config = dict(
    arch='dit',
    model='class-conditioned image flow-matching model',
    dataset='abstract colour fields from 500 small random pattern networks',
    train_examples=101725,
    image_size=48,
    horizontal_flip=False,
    conditioning='class',
    objective='flow_matching',
    cond_dim=256,
    targets=['generator'],
    num_classes=500,
    cond_dropout=0.1,
    logit_normal_time=True,
    norm='rmsnorm',
    hidden_act='swiglu',
    head_dim=16,
    fused_qkv=False,
    qk_norm=False,
    moe='top_k',
    num_experts=16,
    moe_every=1,
    expert_mlp_ratio=0.25,
    experts_per_token=2,
    shared_expert=False,
    patch_size=[6, 6],
    layers=6,
    width=256,
    positions='learned',
    optimizer='adamw',
    learning_rate=0.0012,
    beta1=0.95,
    beta2=0.95,
    eps=1e-06,
    max_grad_norm=1.0,
    max_steps=26900,
    batch_size=128,
    epochs=33.8,
    lr_schedule='wsd_sqrt',
    decay_fraction=0.3,
    final_lr_fraction=0.1,
    warmup_steps=2690,
    weight_decay=0.2,
)
Rows from block 3 of a small class-conditioned image flow-matching model, named by matrix and row number. Rows with one number within an expert belong to one neuron, the router's apart. Each number is 128 + 24 x the weight over its row's rms, rounded and kept within 0 to 255. All counts start at 0. Numbers have three digits each.
Before each expert's rows are labels from the 100 images, of 14976 (inputs lightly noised), where the router gives the expert most weight on average: "responds to" is what is common among them. Only what is clearly more common there than usual is listed. The data: abstract colour fields from 500 small random pattern networks.
# router: router (model.blocks.3.mlp.router.weight, 16x256), inputs 104-155
# gate: expert gate (model.blocks.3.mlp.gate, 16x64x256), inputs 104-155
# up: expert up (model.blocks.3.mlp.up, 16x64x256), inputs 104-155
# down: expert down (model.blocks.3.mlp.down, 16x256x64, transposed), outputs 104-155

# expert 6
responds to: smooth; mostly green; mostly blue; dark
router.6:125125170158099084111111128129124127125114139125135124099147145133135115101138138082140179104106153147128126106128142143114142099148135094134134135150083131
gate.0:104127127183139117156138118143120125178129135125128133114165120136106129112114107117113151171170102109147133135135147144146102086166120169124138140121124138
up.0:147109115138112141142133145120157137088129117087127098096131123112097136170133148147113092129139180142118131156126116174125150132137131132117162149147132133
down.0:142135168160119126109124098121110166068121121102126109158137116137147098116127136137104111129115153118127130094113119112114086131100165115104163124114102135
gate.1:124132143057102131160115138130094109081127125080137121132141147130104135163128145145133123093120178114123143136136137124129116120143123132138057136112110137
up.1:114104113156075132135162121138080160160120115135136117117143152129130107157108183196117173178108129063130140089143128113130126143091147139114189104115150127
down.1:129119124104157134156119132125122140147131126151135144105167100129202127162122129136113099082182187120126126129126129140130136128138126089132175119130168133
gate.2:119121105091106191122131130130117122038108129104159130152135151139130104176126173139110157177129150080116128122153141090103129111116154157098123129112136137
up.2:132124112143132147126093135111077134137121118182118137114106166117141126146149149088117119141115107117129125153142150137126143131158131106114116151173175110
down.2:137120146058107160105153145147099130130123130099141129158156158133105156104143146130134117108101124120121131149132130114126120129125128167140134142095082122
gate.3:116114084065126153147129122124122125067104135139139132104118145137112101128151123145152195170122148094118148120150103142114139111148106125149131124158133123
up.3:130119095108135086148100144123204137139139127072121149147105127122118156087112091060131129129119120142126132127136134133130146152079133125133138114137147129
down.3:120125159119111083113085152134177125142133122108123115083151122131122112120112115109119117105128062111130138109135131098132129117111117141127120122163111124
gate.4:137148141141095131123108100117098138188132132149120110139128153122110129084136063195114085165141155138121148153124138145121143115148116082115125131147107116
up.4:129135124121110169112133133114079143163136124161133123105151147148121116130108143174158148175158084161121136167132127134133107130146128117127134130095113138
down.4:129127129121133109090140112123131146132125130092131144151121096108150141156123122116158137155142166139125140091135128125121137116170128133118114117094127128
gate.5:140126075179145126128184125134144147127112126123112131129114142100118145169145153167141131130134087126133123107101118119148139142140130178149104157092131105
up.5:143126164090146093088128143130126116166159128111122106148178109120149118100130145094161129166129144150129116112149148148152135103088135143124164128135128138
down.5:136128124166135121037136140129063125135132126111129150175101096112126110138131156122133140146132139098132131170113136142140084142142094124126102130060137132
gate.6:098125082155152087156130129113142112092145112146109146128131100101152122131136142133128094135150121135134150158169138136112089111091102160129106137162173125
up.6:137131067096139144113154133133132134132137133067126128136190131130148158119115139189124129147127149146136123123113131116132106135120159164137103113143156118
down.6:130124130141114094102107136133114105132131134129123107113083129112067113152109119150146104116084156148120129121134127114128139092123098117109124157140185122
gate.7:114124147139086113140092121122096130138120124136129106129105121127156128075114154151120091045134176147118114163136138138135110139119154136114136156134183143
up.7:117125133180161106099209130140138137179113117126126142129102178136128132149140112073117150129096113114115100106142145120129110136118103153120110119138043123
down.7:134115142158138115116111123126151142160123126146131135137111100125139152174146102121147098084123081122130130076127132117117183152109163139118147094142209127
gate.8:123134118105090148105153144130117129120124132164143094145123116137193115115136146178145172117155112108134105144141142152117131113161128163112115140088153155
up.8:130125091127095148127129106118103135209120124120138118146147121124161126131121095171132124152137107115123140112145129145123109138183107150137163154101172139
down.8:115149128151121180145154149132126132098133119112126124127146118129106132149140177193136151091151128109126131118131122151129112129122110115130088133177094127
gate.9:146130112124148123111171097118118117153146139107138129102200109161111133177124097149121079135132129111122152156139120114135182136147127179139161118139142133
up.9:137147169081106085103117107127092125152107124125100147138112149118162141121134151094103121095114100116145124115134131120093104143087134085147139122163117085
down.9:128142109117161138135169120111166143102128124149124120151150140143139145128147124115120108112111108166134119110134123132127188151099130099129142127140162127
gate.10:148116121124121104126135138117235156144111117125139116085108149119167139146106161176093132124138087117131121111146126125145122103108138167122137134176140119
up.10:122109113216114132143128142150142139254136127116107122094108118147122100153105133145124118122095094087118105137149122099124123099130115170100141108147159126
down.10:127126150116138094130144151132139148046129123144130153122137108130184140118119182130158105115179079113124132131108130141125128138108106142136166125150158130
gate.11:138145105007148168131117152114145110098122138113144088176115180113121127154131123134103093154152127155139092132096136125111133126151109151097109135078121111
up.11:134142138122094116099135131116143144157119125140120125088172165125088113078140212071169118132135102117125127120112124151136126119106132139136105123135161127
down.11:133134110128143091069099113135175132144124129129117136152097125125150145054131145062071136134146118100132124135122133110124096133133128184114135111130059126
gate.12:139122138129152136134168121120000121139134140093123135100146101133077124135143123122120077127132113119123120077115132128128143127094131149128093129116124128
up.12:133148114088174125148208150135078158085115129113124140100154160125095143123121139149136132135122183104120105136148143085139125150098133117146143121072154122
down.12:125119065102104106116139154124123126124130131121125112142093093123142142116120114092135143130182158061132137195132129106133122132109132185122154117145108125
gate.13:117131122147147173111191105140129138134151131151128125152090146135104151106144110154132128216156130136149104118136130069134073137105153122145114127113118127
up.13:114137137129114150123142129125126125123133107183141149118059129130120145171140116103199121101120116151137145131146139076117092126115121106128123128195135108
down.13:124161098148151107172124121134142116158137121130130125149164111139117119144163138086101109130114145084130139148120118110121083112133163145130152125122126126
gate.14:128162136102173138127107108139129128152116120131137142169150117136125175090112123122131159114154175123130121151082137167131138144071145077160076127109128144
up.14:126119150132144103106158121125100123137137128124123101085087131122097128117115062074142111117110140117134137113148140065133130130153133121142101111088166113
down.14:138126114106120144111143129125109095094135130141122124135172115140125095156128069102139144154069125159125125062123124117128104117176140131121125123223091125
gate.15:116115096112134136122158154129105141151100118146137131122161104119131147124128124094106133142136097126129141169149125124122060136160104148133128142117081123
up.15:121107128045151137129108128118122145128145114156133125096094147143097095110103150122140148114134148112118174164091127100141121143141142113129102117151143129
down.15:127125121184156137101136129133105140129127125111127126145203126123172131135125155151130111082131184111125130115124121116122164116181125123125167131159143123
gate.16:130137135132175140129114150140109123117147109141132098146131146132121131114152104142198116196134172143135103084128135133147176115109123144105136123080124133
up.16:115117113133143175146135142116142126209136139117139119124111138137096123124120111168120101180120110142106111146127140084137157117099112137115134144058151122
down.16:124114074109111150100131121129114130095131126112132141124088102113118126169133139086139104162146179099131131133126134143133131149084129130149082126165124127
gate.17:125120105055179111104125112133118124128115118120134122114137105125115127115120157160141105182142137150126126091133129165144169152139138121133104132142149151
up.17:127113128116158071144165131113152100135128117122124131112199152119116130143144113078133116113113163129137151094163132124132096108148134118124092125121126123
down.17:120147138170103069054137148140168088142132126158116110153160130140084121150133100160155151119117113118120157089097136102131115107140102125103145115119118117

# expert 15
responds to: bright; smooth; mostly red
router.15:107138162144134135132138142116137144136138133128116126124135122123148127112135137093115203123159138171139150087113133147118154125175144062126220131139119110
gate.0:116089158125137131133163115130075136104147139136146107130099149142090170106123117128131157173100134131140087103102141141136117143106154151132088165151171141
up.0:140165145069108125100113130120147091092107120161120146127125151112105115132142158054140154087120155133118132094145123129134141112140118123083096112180072111
down.0:144140095140164139123118107138109129102126128121122123161124132126105140115127146103149192156137109106125141164109120159129122124130127168121146105068115122
gate.1:129158139121152149110131129130113130107114126101134116147183162142163124092138174213088152142253137148117114165122137159132111128126140136137135127122061137
up.1:130116112105121167140108130117141099119120141134126131103137149128161126139150156183140132157072102088106121137153131152137139124109135169116110146187147131
down.1:114140149149121171140144103109151154085129128140124143141062159101153154116129177145166120101189128133125121173126139157127141116135113121111089156121161146
gate.2:115120117124177132102124121128139128121126129101123138124149112124114139171142066168064140127111147155114126070128129107125141107108133117119144128142136113
up.2:122162145195115101130134105129110122086137133137138153145107147124139128140144121147164082126101112124134136072143152074110125137104112126139113128150108108
down.2:128143144169087123136120120135101113159127135119124126171147151141162133104128190105087173131122129106123127115108125123132123110170121135124164139159111126
gate.3:139147129133184147099177151119120116170127132116131152158151117142119121090115131112130131079241109112116123127100134152123190128078127085124145093144149114
up.3:118129136113148155106130139127118131136108126079136157118165104139128131119147154132108135192221107126139118151110144147121107125146157151124142107087144117
down.3:124134123120138100140140124142109130106137116074133124134171115151094116110117120123117136078075154111131137142112128116130077124128148106138161152076102112
gate.4:145135099125130123099126131129105135100097126111134145140177125155125136108109100128120190167150090094127094113122148144137072139121134134125078136109098127
up.4:141121086217113135126087131135125132203120128107120112141138100166101126074117071121094151126119123134135115144106112178133133115145097086110107135094131129
down.4:136144146127140115191114095130095141135123116099132124085098091109114141073114100125114103172139068135125122123121127144114173095113151133095090142126128117
gate.5:151133132058159141122134143114113100098151136120125100128161108121101142134111119110133075095145172179137149090076105134113167147074111072146134119121120129
up.5:117140136146148108131168145128140129119129145154121120136096149114125148121144138137142109149067100096123126139138132157137099143159130149120128152153097136
down.5:136125125182114150126133163127128127125124125137128124149088100116137136159130155139164187119131122165122127130113120137136175133120114137114144107168152131
gate.6:156115162123125103127115122122136129067143131116141130146139125123117136148151091128153088150159119155158168072103119127141130146105096104109117115118108133
up.6:129129127148107084109124144133102130142111129132143112126153169133169143132115149173163155076177103134121144080141115137139128107163142123117144156143149126
down.6:129123152146111117138098126136185111157131130132129111131166120124138111138127110126157128133094138124128131151136133086129149126134137127126130109143114127
gate.7:109136093125153111140142111151000120126126111091130155136173136122100137150153149111112156147172143091119141111127128119141138126131145166151126126149121115
up.7:136114136176103093106077140118161122217142138123127114137115072123100113141115119132125122112154098166126160160129133179134161122116138115121130142147101120
down.7:136129144129133146173126102127175126134121134135127124154166166123155106125135154167106106131088128194126117090119134133125152130168129076136085134117108131
gate.8:124120144111137129149099142125078154148115099117122105126110125144179142140143144122117197143078138100134122098099122133133122115202126150134148152114150121
up.8:138146129129133108132131144128139094129138156137114134129134103112096127134112141139148111116148131163118182126122115161079209152092112043159093124143112152
down.8:128138110140119142143142128121101117141126130140129138135109142122132136102136135093126135128070129123127128151128130111121126118221128144118034119178085139
gate.9:122165163083109142146136119115114128114128159157144136129113117118092114093152105055175127173114156113132136119128121101126132155126131121137143139126078113
up.9:118113130173081136110162134126170156135133123125117123114109158145128094149119113128114200164146078127133113117122145114139152089094160174128149111141146137
down.9:130138109170196135130115114131111147086127127148128127082155081135155138155127142137125160076113209155128128131124132128129146137120127136131145132141158133
gate.10:124156132159140129131133153125096150143127115139125104159116157127116132109116162136090113090163091127138121144119108130131119116052139139125101139146110132
up.10:114143113032077146154091148119111096055115114143133128118114111073121127115116156134115102128122149174101152134143127158109164122082123114095096128109120134
down.10:124133137087173130152098114125096154175130131131129148090126106142109133114120168139094110094151197125131122191128125153131131130082121095133143135098123138
gate.11:154147169152169155122122126127121126112119128116126140135104129141178134112133114125098162152167105159132116103116137079126104099132157137144178120114169120
up.11:149116132117118145132115117125121106139144094119154142110119134114170175128138110129114161136112125135114077106140147111159054071132175209112146118106142124
down.11:128115147115128094123152130135134138114128126131130131094170114134223129138114110151095090139115145136129131091123126108135115130108122124135233141049130125
gate.12:112127184110123147155143129117134132127132135161130148143100099160101136110113131098061107149152119159120122195101123116111073156133134059132125115166088122
up.12:143148103142115143109129092139149116032129130141104150117136133137126112149127097108130092126072136149133171072129136123131127139073099114133129133138132119
down.12:121135120141121112082114130131132132136128128112127115136085135123125136118138147124046116135154142105125128138118124101135070137093119136131121128129056126
gate.13:133136201143122166121120137113111109096115118179137126103100143123125142081154137073120139151164089129125108142145134172116152113137104134129129148122127129
up.13:132144108207081125117083125134129121123101131149137150108144115148114135105130117105101121127085138100125122173146128160110173129140144177161121134123099121
down.13:123140102129124167144107119112101130086127126105131158130131161139135129108145152122141157116108135116131122146122133155113122134134155135127086134133045142
gate.14:122134065145123161100114140119137143148137128194144125116159162123092112120132146121139193170118115141144135127124123136130122103135140125132105143167159132
up.14:140131086013108181126049136121109138075129147181121125113148119113124113080095139108138114120134129139110142177138117181115166126165131087136129103139144124
down.14:129117147157127175106134117132123135152127123071130124129163100142164135069119131133096172103139207104126126137113130136127124124158129124122124138121078129
gate.15:134140137142168128113148136112120102090142130139125135137144136125129138094113122109148087083170105163141129095098128180115172159124109069138122094139134137
up.15:134124152160134142161137140145114146094122128137137113114139147134101114141128126068142133120061159138137139138108156129133121125128157145141115150192090127
down.15:121130134141083142118139143117159088145130128112124127135120117110156125088138128136163175138136134130130131120121138165132140129119138111131124104186088133
gate.16:141139121090154172129088140113132128101132127106130124154149142134155115092158075118143125123089122130130157140096135148124144132125117118103144099120127147
up.16:148141146096072071120088103118151131148101138131128118117127084126139110104104097173116123125191080147108137126156106169131108111122145127143147157159144112
down.16:124128128095117175125141108132112136106129133134130118119099169134107129143139120082109131136097115072125123100151125129122156140158131083145115095153134128
gate.17:130134144119136126149093118113120123091143133115130111124137154122127117156150081064108125147183075121128148129132124112130131138101118114140146107084117112
up.17:114139138020099129165134137142111124004118129165150084114126110131145137133159188142100143185125176131129116129119130122122114128172138147125131146084168142
down.17:132136144108135132094128106126144111126123132146128126106066121133107138083139131075137110176177075121129131111122131131123114141093137138127096118134120133

# expert 5
responds to: smooth
router.5:134139145255146104115145115123139122226124134134118142124123129133126150094099110123136119115121060110126143119121141104133121141140152114145158118138093115
gate.0:131113108126211123122136131124159123151139132155137140118123139127095112105124123090097122137143104166115136126114108112122130118142120109133133106100113132
up.0:137142160223122136139179123131126131143135110086134138159144100131151128132092136155128107102151154087138121107151148120150106156109130166123144158166135110
down.0:120140102102118125163127126129091130113124120161131142104098132151111133127140178162097121138189141105123097154126132132126080133064144149129106147073117131
gate.1:122111171106161097082128107154100116107122123134119171116132127123108136177115151139147110126096180127129127125114135121130133140152133111127112128121181123
up.1:127158113129153127182135147100114118123157110078151101116107090150107132075106160137096166121142105160106109092134126146115093144120127145141104148108103133
down.1:147076068080165098087134129104109145126114149159122143135119127156150098178122088127079128140085182130094117088129129114121122120178144167140156122125106115
gate.2:110159122130148137140142157135140131090143156135108142138084106124117138057126137196056119117120104110137134141118145139130220144109104155123168130097112102
up.2:120117087063149139133112127137085106075121106135137130160132159136155103106117087148114166100142153108119113115135115180117128145135154095153112134143127142
down.2:134124139194123121119153146130065123102127113119140131125144097132113120142115127152111167128139192103124133104124104145126217122112116069117106135163173146
gate.3:135149121096114126119115143143097123082129124136133117145116149120149132125171147109102140136158120135122130123108113146133153113103098126121099142117121122
up.3:134138154123157088115137110129126124121124113111123153112142150124164121122123130106117129147131134130138132170141129107131131145140137123132132149155108120
down.3:119141134074126107109110162133080095133128133147125101127120114118116139140099145124138124169092164092150141126132122124149113088167100142111117144121136137
gate.4:173120138203132114130190091129154143113159064115079134133102155146113118163103132129120142117103080095118124101097170079153091132164124129136143114107090104
up.4:106131123140112027137132115137076145137146136095107149158067112114109113161126065113144081074126110126133130111132138110135118145136116147114131125096138104
down.4:115133134168197152126110123130148151130127126086134145149078151131114150113132168126122103095158118147129125141146136098124133128160112128122147142069146139
gate.47:115119092113122135108142170145110110123153116130122175122104157140116140136141161109150159068106147120113115106135145126135183084116123126123097162136113129
up.47:116112141144051172105129115146130130116119122108157146088115118131146154184111138128119134147126174160144151144124135156117144140161114144143113139100132121
down.47:124133167051054094111121124133131109154129128120125133174115199124073129094130135113123116196138014119135121135133122107125129133115113134124151116106129125
gate.48:138084110035069128126059096125105133097143132134163143126160115119137099086163124084134149111134131128131125129130125176130138107105123101133111128128141120
up.48:128132161130105149160151147131142146117136136100105098119075141142244134112134093150089110089138073114128098159106135117129143121094132167123181102099089140
down.48:113127089103087140161135130128156137150135134176131125116135117136104144134128133138117082115104113142114142104136138173133179125065149071131087153180186131
gate.49:127145093105129110117153129119121163120138123164127143129135116119129131118111157188094142182109100113123128126172143117145120138115176160167090151102121153
up.49:137104058138148096130131123114149116036128142076126128120161125114117122125105143145102091128126141143145117083103125124135103155131156141154158113162114108
down.49:127124145168094119110107130119148108146125141121133114143111151122116124129120120124129113110110162126125127155140127094128128121119113099123124126090133133
gate.50:095125130068087086096086118137106166095115139107131174120167110118104127133129149127162146192152154144161140104139157162131154144112128099132125162106160114
up.50:120141135125126089081145112129157131132134138137123147120133085122128130145138182079151108141124140129118141131132124144141115118111124162124104133114133120
down.50:113142076194113087040122155129186115116124122102132138149097076129124152135130137106101148147134125106136130135154128081134122102095134185120136143142134135
gate.51:124133104100156132120105094110113155101135146140132147144164145103107099128133158114096142134143132148126122099171136129150187126133096115113119146129168121
up.51:125131221148099106132114151132136126112131132111136109163110080136075120092132164153097178165103141140125137152122137156131128116133098099107163136150137128
down.51:136116172090155134151126109120149091185125149146121115133094129101132120133104110123124196116147103149120135143166127120133162129142119148111104127171126120
gate.52:137131137124104145105148118124089150111164112133141094085194156163111128162101124116188092202132160130134145116125135149153119149111127150138113114169130117
up.52:099130181177157106127119125123131122187122138176141160121118133098144141114144081093137109109132059108147121139135139126139081117096110087152105107134080103
down.52:128136127107139146121140128128127134123127140102127132114125151138115141106133111097120203165126013123129134106138130127139167138106126120125121122131151123
gate.53:129145120141155149175129138112139107122115126144115140080108134105115130114138093093150170179146121115133130118147130061114138127142105097107122122138099115
up.53:149117088119108097168133122123107101144119115110150138104143119142153120090108108112167148068121073129108108083150129128136148114149130115171136102123149164
down.53:124131104204154203127116124123097145141124128109123131113100099129135136149128156125157112094148248122132131186142134172137129145116138117135107144137124141
gate.54:165136167115168126049148113139123071131136095141138097126129161153143156147129131111158121128182147103111128108151124134139108130068145108115162123104142148
up.54:137158174118158121021118101105124120108133104132115137130138143136169144142114165115161135151209153120119142116164123139128130141107115072134125146109160117
down.54:107102144112117128199116124140121178114122163182132105111135138155136153112125097135186124119091115196113128160163137144126141113155146155101167114067119101
gate.55:135118108161119134092120119126107157146107163084136118162188141147131159105111100092141129119101128127142132125131106126114132156122133145116059106103155104
up.55:099140174107126123105110121112150161090118104122120129195174161137131120143164125126122121104135133125128127135135149153111094131161103100124132128153153121
down.55:120117134212138160144167160132110141084132104123133142129167043127158136097123164146153114097128195105126118137115134171143139134152125139133110131144108135
gate.56:143144161132116184129133093083126108078131142118133132108111153121158108156126112149126104191129150084115133085137118155141164154102154086167124147171100134
up.56:147120132087157092123115153137114138108133132096127107108196092108130123103122132093095131140137140167148136134099128214110107133127108098106112133129102139
down.56:117116158127129149122147091111074169130117114122125120092104112131117119101113130155157123057142201138111138127123128139103141115137129103136128127145131115
gate.57:140146103132119120081119145096102135117122095102141136098131118220138171104110112124101116155109136121124125128118154161128150161136119108148065120141113109
up.57:111115141091128147087149092122133119136127143141133178124092154059109138173174139132167110123127141123138115110164110091102179076138120125121135138134105104
down.57:129121055078151141111126166117138134143123142159122129117150152224119106169155145143115155114097178110122088116113107126131095155165142162156104129127106125
gate.58:136146133075167121116109165134109083113140163140132141158112083120140186128148139114104039110146137215140155130098106155108139121137132093156100145133109150
up.58:142109077130142144144129126113131139128119150105117127128115100144128110139103103096100112103140116147132121155129136040139159115095149136134105107071153114
down.58:112133088152142141088121115129102101135133129114134123134105109165115125135129105149101119158092136098132138110137130077121140130119161099146113169122098129
gate.59:141112117136080063124161134102057123157118117163162142129141113126163137115099199178138155111137096151136120148148099111130133156136139125138102142183099127
up.59:141114154183149143128172098136205128142131135123109113132108157122112139125125099105118106131122130114149144111117143119139128137132149145125150107118118119
down.59:118127125098105111119153147125211106125137127162133126133141131141149126103147108125128098076150120078127134110132130115131120113128157114126138130166115124

# expert 11
responds to: mostly blue
router.11:123110140140134154115138143135136110164137123089135083132119132127115130140146116136146211100138124141141124113119136170136142097128100154085125141101167149
gate.0:106145144145097172130158085128097103113136159140136110115092135134125121178145086125163130113123094112108115140128094112115113159138146109148151134174129148
up.0:118132145153097213144167099132134140141133143177138127137088143133113118154142121155171128175129154123124115118123124046127139130101149142146145123032106133
down.0:110159120140136115147087162131115071160141145106134138118132149120123119127154146117153154111125153130145125124124107111116155093126115141117134169169144151
gate.1:148140090085182098133137154090153136080122120109133104162153146117129159129159110094111127168163139121125114149128109114140147105104134092149101121162141128
up.1:152107071149092177165149138154178150144113151122123121123126083117108089109141111116141136188083084092129143153111128147129114126207116140115152125111132143
down.1:123142182113142156130102118143139124134123125125120104120172086137121129137140067135098122118120112147132127078128126142133135142182111107127125128190110116
gate.2:109181094135114156188134144110134135155128118089140107151176094130133170116116117117111167119155119123158120080125154138107111173080109111158108133093143125
up.2:100170087134119143219133142091142161108117094118135114156140101163142176112110127110151149140182093136144105139118138107126110171084113124164151119138151118
down.2:157100138114159091090149161099120117114137154100115103176151102166088164157160122157160152145120108124162137129125109109147141175155096087167166127104172130
gate.3:134137132159187140130137166152150157114137132102125156105161118133152135082135128127135104104133104155129124171122122167112157159143132119135141081125122125
up.3:152153149105128139118124196167108157152134143122125159164126112119157129096181106154154148155144097140129148165111100138112143137125121111158145078108134144
down.3:112108157146180131105129191157107105145124125128122165099184100132135129149091126195129132105137171118128118116123145116147105132119107131151146176123108130
gate.4:103127138148147131107162134080158084136163075128147167122122111153129191132088129145125114130146113142122125117158124127174133150123144145158166133132168108
up.4:135124172152189147087103143136130089131125132145141125156117165075150129146156166138173155139165145135138147078163124103139137099080126096096117142097180144
down.4:153115125153162117174147101082117146119103181155102134113138123137120140128141124143133107117128138094114113153162127124092149143118130105149150131115163134
gate.5:164117094139106124172129138152124124135091142132118077101152107121121119089113159109147134117102114164117088148101115136134121104167143133098147107120107142
up.5:175123118118112129139141132177127146126102157100091107107165119126116125128134147118043128111116123115126091171080103174106067124090130086110120140126120147
down.5:150126133132097084175136127118123126104118136150112081108166144126100117119105161117019114125104113143127138085140118113118169111181131095121184132162161131
gate.6:138091089145093111096151142125126119148138130123127123081156165134099111131097138110126127142115102132120163089186115111161119125185139124133148118155133162
up.6:126126129068081133100131133124143127157146140120126111148120156139153120121094102136110156166124116143115188124192124156183150135154148153130123099150132152
down.6:138114147144196148101139107129102099167140137093133133165131140136137143136120112112123109118116142125134160102079124108148102116183123153125151128099138147
gate.7:144138146143167146111152103124138140151131118125138140138146157144179128104105101140143105127151112103123146143132134094132140159032135093151149106119124115
up.7:125125105110132135139123088141118124106134131112142122144172147120096127134128127101167123142131125144130138124118135154130187145022115119128151121118113148
down.7:124111157137112170121126137132155141104126134108125113129100144110148132110131134120120113143149114147128133100129135148133140145018119125138090132172131119
gate.8:125106146144085171203140121110155166158127162157128098129102154102135124140129117147165153168103113120123109080097131063136169108141138115121123101027101127
up.8:094133058134098161139107123114113176132103137133120142157140073091118080126131131142097124099133083157119093151084080131123123146112079130142121115118072135
down.8:100134134127110113182113113134154183119108146153108071111129182156129196151130153135108088095120114111126110101170092116111107100154161174092152136139144102
gate.9:131162091140128151192143121115152135119124133107129128126122135099175122113136132140092134141187074098118138145125119129116130160077140120159122096107109126
up.9:125117150122122122090131157141120158127129133124157127109139159114106153142105138118137140111104148155116117109137146127096161135134114172118110120124148133
down.9:120153179151082125172120149136139102120131129114111126158120144121117169140146186126160124121126094147131140143142116140140153140090113083112107120163141133
gate.10:142127184065117150119141113137147145158104140133128142131073197124134120184121108129157159142150141153137128103112118073112148115139128093143126114055085124
up.10:153111111141118133140176131122118127105137133149142134108106136130101134104094098109122161139116130089119104119138115138124136147113161150193160147130138149
down.10:113141096133150144115124123127176141142120123131116133136111105120120142150153151103146156118136109119134146139143129128146173145130130143168138068129158114
gate.11:092139101126105110139120133144172162146123124161158143136086133145160131112163206129105081068134075099126114097170152139112090116145127154104124119158084141
up.11:103126095202162109123107178139128114106099134137144147076139114146129148075170127121117124094108101101129126116162138179115124121137107132103115111172112134
down.11:107133134047115127133139110128104152100130122096138151103129142125118141046142094065147163142122082078127132153100130141111148135107101114135127103106135147
gate.12:123114079109132169134093124104114137128114103156127144157116145149146127146106113154150154141105123108103127114155133134128106117135137118121151135135103132
up.12:127128174113110120112125137141112136097152122114105135159127132135142143144138134114130138136155098157138131112120126146147129106123095102111088106119126131
down.12:135143132125139156116169152099119128149138132137117140103112126153092115119144118146108166121098109149101121126125119121130114115136144154126115123084170148
gate.13:168135117139115119151137160103132163097128082131136131108159150191149115169107091137088124149130128148126104165098130163115153147149156097169107119132162095
up.13:141119086203126142139086166084117106143128114127129126106142105173136136100118092141105143153122138145126123148101131189124159146135125124159114110138150129
down.13:139119184097112122132144108152122110166126111084133132128112112089138146084104141133145048154131092177127134147162132138141109129143121123108133120093116124
gate.14:123159118133174133164126139110099088137124079135129124140130128135139159162119097147129128131170127138117108103127102092122153121091092096153190150103088130
up.14:146121133127078123126103097125131150135137137165124123119127159165109082125153130139101133140078125143111148132129139106121104156180161124133078111117158111
down.14:108135138134121127141128109149135121141128090165139153104121140144134089144121130117121139119134123094117095143136106134128184164079170109122073150152149140
gate.15:124161158164168114108112124124146106150132143107107135134142120107156108111113131139125133140157136112117149160152121179102173165094136126166113112155090110
up.15:121143177128122126104122187119127158105140110071153123143131136119120117093128150157124145120117184153126124141155117079161149126087141158123106154146146156
down.15:126145129103102079123111152119150118150123141107115141113111076126109144135142135146146120113140113118134132172138129141116159133094116113112118111112169126
gate.16:113150105142123141233134097126126163124108138112135120161150094071146125108131119116145123138159088151133112162117121117138113130082154114131179092124145123
up.16:115147067112135149056123163106128085134132116135125114111155155154103126104153110109087109150086100107122160137129123189124134122144104131129076120129085140
down.16:142100103130079141194137142092119126130109140183126126105117156153149118095109150125099118135135114098116088168124121142135094120084125166144072135144120123
gate.17:179139097137106137131128123121147102139100110145155167116162116080096104137101182114170134171132172137135158102146155111149204106091153168122124084150146123
up.17:101114143194171127154142117138109139126136153147109144118145118156112147175154157139141112105143131122116107105109122088104133107083102100127144166116102111
down.17:101131154089146119134146131107113145162148152118102152125117153096140094193165167112132150094147109118127083092161120108106144125120135124133103150135174127